From a checkpoint of a small image denoising model: muon at rate 0.031, trained on simulated stained blood smears.
Rows from block 2 of a small image denoising model, named by matrix and row number. Rows with one number belong to one channel. Each number is 500 + 25 x the weight over its row's rms, rounded and kept within 0 to 999. All counts start at 0. Numbers have three digits each. After the name is the row's rms in percent of the matrix's.
Before each channel's rows are labels from the 100 images, of 14848, where the channel reaches its highest value: "responds to" is what is common among them. Only what is clearly more common there than usual is listed. The data: simulated stained blood smears.
# convs0: first 3x3 conv (model.enc.0.2.convs.0.weight, 48x48x3x3, each kernel summed), inputs 0-47
# convs1: second 3x3 conv (model.enc.0.2.convs.1.weight, 48x48x3x3, transposed, each kernel summed), outputs 0-47

responds to: kidney-shaped nucleus
convs0.43 106:511488509487470461492508523495523469525514437520516496506532462532487496517555526498508493539500495513510457514495496492532503545492517446484535
convs1.43 108:500486475515509537494472520498441469448496521488467523488515539530520518496484505518527489564500508478482504526512468488483503503492491564479506

responds to: platelets
convs0.2 081:524472501475482467464457524476493555524543532514507519510494463507495456464528457451492510495498509477517523494501498493476496505494529544497514
convs1.2 110:496518495519472465517540512520494445455500509531524535487489513424533514490505535502472520513501471481491485524499491479513505459494528471517511

responds to: kidney-shaped nucleus
convs0.24 107:453452503545505473495508476548545485537495490521487452482487494513495507491527511489490498479507501537458494530508487505515495503502460565485502
convs1.24 101:552517471499471445500479495542498516470529501487556547509503505455521450477474510482467492477488502492476524511501471511509490497509504505528476

responds to: kidney-shaped nucleus
convs0.45 116:483501515518448494547521486543522448488504414473492496466511482493503539529513510511494498482522494474499488511507499488510505500500459532479518
convs1.45 108:541488493503508521460510446454532516487473472477461503515499499520523472476473518511493503502496499537523490546490487507500487495512440540496455

responds to: kidney-shaped nucleus; round nucleus
convs0.7 099:489525513535545488508523467487530506485494526510482505512498466529478520515519486500521517491542485531468454517518529532481487495498534580490486
convs1.7 109:498494463489530497484509538487515537481520474495571519497516554483521514526459480476482472511464498460484530483512475467513484487506512497514539

responds to: kidney-shaped nucleus; dark grains
convs0.1 100:469525543519486470492492540510522491531517466518526489490501462473490526480497534497496494541509502529479528545535505482480533542515498555488478
convs1.1 087:504463487473496503526497479485492531468463548487509509514547440493500526500437478504489476508448483491516493482489479472519514517529480494492533

responds to: dark grains
convs0.18 100:447500515519498512492495462493531485487502446522507479460482545448459506482532526534517530533486481513472517493500490526505488536502507500460505
convs1.18 090:535503491446511473526491540501544491482530489480497526520531484540512519501482543472496480471488489473498484552494529474509498467487472482533533

responds to: kidney-shaped nucleus
convs0.27 114:483461512555513474507477457486524471510509537478485503503520484520509506470524522483506513548537511522536501542533515482523530498491500558499523
convs1.27 084:515528487509474515522528483492547532500494477539526506479482520539489468489515472500530494568544499471497515472524497539520508524515516453503500

responds to: kidney-shaped nucleus; round nucleus
convs0.35 139:501471499530482465538486488500478450495566428486539494483513508531495507490525516499509510461535498489491488503509504501513464503478484535472482
convs1.35 116:502510521476511484476528529501577509481491453485495496508508515416522524501481520522481482515504507496497481509516530458496523490524496485514541

responds to: platelets
convs0.8 103:520478495466459471473503497493498474467472485471461516482530469482542525474489468501467487446475490489483509478498473506512515497493435471507513
convs1.8 084:477515483527515520456481467547484489535525533517550497481460480506485487472461477470548495533512492514507521526514506512483480501484518544481481

responds to: kidney-shaped nucleus
convs0.28 094:465478521485487492516496548527510490496483497508479470498525502486497480474520512553508517522528503555524514549530527487545530512514483532471546
convs1.28 067:447475469530497503504505511460484454489541541478498515483500534564509514532524526482498475541522505469490496507518495479540503493493534485489512

responds to: two lobes with orange grains
convs0.11 097:503483503441493482498537576460495494499482528475507496503502459431480490485478524529515497478479483499500495504502507484516506488501537453483497
convs1.11 103:518512487547475489508450455500556500452522531486537535479472527510519455473488497485513508499515495506499518504483494557495479510489469504483482

responds to: kidney-shaped nucleus; round nucleus
convs0.25 104:499474487492477525519506483534551457534529494525488523508512516560489496501522471500530503568498484485511473518501511484534511488500516495468550
convs1.25 101:518531490474500493504497507498473525440478469500423485482519511477520495502479523542464512548497536513524508512490481468468506510528478492478511

responds to: kidney-shaped nucleus
convs0.33 076:474530494486497514519513527541563501495527492505496492491492488503472467539488529492532517522523504496494499527509538494520496467491428538482547
convs1.33 133:517512529472462498556489509504516550541484502474542477504534506488503518495469477521477506461500511517478481475504507485532536534525499480499555

responds to: kidney-shaped nucleus
convs0.5 107:483524505501541477557507470545549497498503489452463500482512488496485510521506522481519496499500485490533467531476520522491493516489432538488491
convs1.5 084:509533501502475507461503473439525477519487517534567502514508467516513490512522469492529476530528467517496475492525529547503495497508521502526468

responds to: round nucleus
convs0.13 095:474476501469542488475486509514517518461486496525505503498471490459457493466498481477500499437498504495465529456502495491502487479490534570501482
convs1.13 106:479533510498492500533506529482448455498476494507432502496478499456509514494517536542491525518505508494503456527495495473484528467507492452500521

responds to: round nucleus
convs0.6 097:479556486485547465528515553468492489465480483501519481499484508477494480499479451494501519477476483477503502473478493474524507473494485435521486
convs1.6 101:507485472521478492492489465480528523498523509477556526514544507507506509511488530504547447519509494473482517507502502553546510543497482457481503

responds to: dark grains
convs0.29 082:538495493491550484482510461515505503499548499518489546494513464466541482517497438479496492492516506467492480466517488507481515495501516549528460
convs1.29 122:482522492483473487536557554520504436450518515531512516475507521495504545513521516512486519481484478493472492495479484479500479514470505457495519

responds to: two lobes with orange grains
convs0.41 108:520485465478486501483483485530422463479507462500524509515489541495518502476478493471486475471462495500473489465489479515547479463505470501514515
convs1.41 105:505497499513517466513499468442513568527508490496474484519513486513483458527521502515466519507512509490566511535497505489512507487532505447514474

responds to: two lobes with orange grains
convs0.44 130:492503485507524473457494480525496523463492510509503496496494514370484462531499470490506491504493489501513477486485504507489495486503503494483487
convs1.44 082:503493496515459497523525477487537502534500539499524526492492451478480517461438485485524502456503473493484510486463483493549492525473462484493514

responds to: band-shaped nucleus
convs0.40 088:500521517491493495466510530509541494511448483498478474493539450506485530469503519500499495518519521518488503525505490508480490545500524592485498
convs1.40 136:491487446512514478479524503489516506495505491540533534515460563468522483520530485486515487522491473468503502512488492472532492445495495447519486

responds to: platelets
convs0.26 096:539528489503520492446503517502540506542470510508502558533493500439485513497480460484485486455473490463494498484478485482497504491508530475519473
convs1.26 091:508467471505517467507537502447450516451530463488543500474543515505512496500482510514490478537513527509474508489523484522519493530504529482477537

responds to: kidney-shaped nucleus
convs0.19 096:494522503550489513558499501500514461511512424499493510496523465514500494511541501496525495499489470537536484523483508519537504496480445492471502
convs1.19 104:486498526501493516484509464485417470493491518473443492482510477540484530493476538527499517464493517541503478526487479485484504507491487537492478

responds to: platelets
convs0.12 083:532511470461517479461535505497472512484503528494492485510520482533490469477474485499514458524456501464498465436492486483526495477508520466507541
convs1.12 092:487480499503506514514433504470489535518502547502487517497462526498533536544498528530489509504463488493480496501538503481481499470528517568503511

responds to: kidney-shaped nucleus; round nucleus
convs0.31 115:501453499507476474529491472516537462504537431515488517479472481467489483464512555520513500527516486473488480535496493486487481500495486530486466
convs1.31 089:501536549444465522513518525497508525500472474540484473493479478490477502489503461502469562492486524541513498477495527517475515514495528526527506

responds to: kidney-shaped nucleus
convs0.21 103:458483507516524455512496485485540500476506519511514496471485473527485534509503487500529506544517475510521507526496529510500457499478471586494475
convs1.21 086:492474491506547489480551524503497536517524475500490501513463549486490489506525496524492499464503494479492514468500483454537545490518561473503529

responds to: kidney-shaped nucleus; round nucleus
convs0.10 099:461532505522513533526502460499539526508521496476460489500464449497483497489491501526535533509475502515516509537492526458498505518494517560470526
convs1.10 071:480460487529535509539526515462475499488518518503522527504511523556499525548547488488497482467479496496474540492498475517480485529491540527490529

responds to: platelets
convs0.3 094:494503480467507459488486481508443477493514529504468506474526489464537505468512460492492478471502486453518501470499485443529502489485501484491555
convs1.3 079:512480487506467484520552475514455489479497539481504522503478509542486498499492521506510496469501494486427485442488484524523512483496554474505490

responds to: kidney-shaped nucleus
convs0.30 116:480482507512538534515433481524535476516524484479526492484505493461508533519496498518499559528492507526483483545494518509523496487483493563510502
convs1.30 088:495506495550449476460527474526501502529535525492486535492461496499510497459499503476498496504544503462508566519504491492541516483481518468507494

responds to: band-shaped nucleus
convs0.0 104:498490501532433473506457513532491467508496470514491476482541506493511498474496517515514485516531489512497469530517496493536488525485447564488528
convs1.0 101:476489504517538488468464482468516509481517462485514503506481493440491519547528496495529498506510487477500487487492554505488476436503464491517458

responds to: dark grains
convs0.32 093:424560520512479505532501474487551502509512514511493484467478487493457554547492502486512515496501513495509507532505511494499503464496479537488512
convs1.32 087:516471486460559469495496494501484498447504512464484500522549485493517520505467537507471459456461526531489485474491474483510501507522487502502529

responds to: two lobes with orange grains
convs0.9 087:472519498509531527541494479469514516468504539501491491498477500380478509506480473501505516511493508520494538507498507492506501510495529522488506
convs1.9 122:492518517507496487481502509524474476469463441534479483491492486425523509512545503534491503520513489513491435500496515478476511464512486472500485

responds to: kidney-shaped nucleus
convs0.14 118:494538499510545508509513489533565495502515489492475526497517489526500513556519483487523495475508499477514475539513512467541524506491454480474550
convs1.14 075:489505513507555466442522457452502471474490472495513500518514456463466501513507535479484504473503514532527521487488510512473476473506496483514460

responds to: dark grains
convs0.42 087:470488510495530492489489468492570488502460511478458492480503479508489537524519479485508480497490510486509480562499494484477496504502485571462525
convs1.42 103:495511509506487545559459554536492500521501556499487502505510490492510523520506475526503516487477475478466499452499498506510517536490524533485549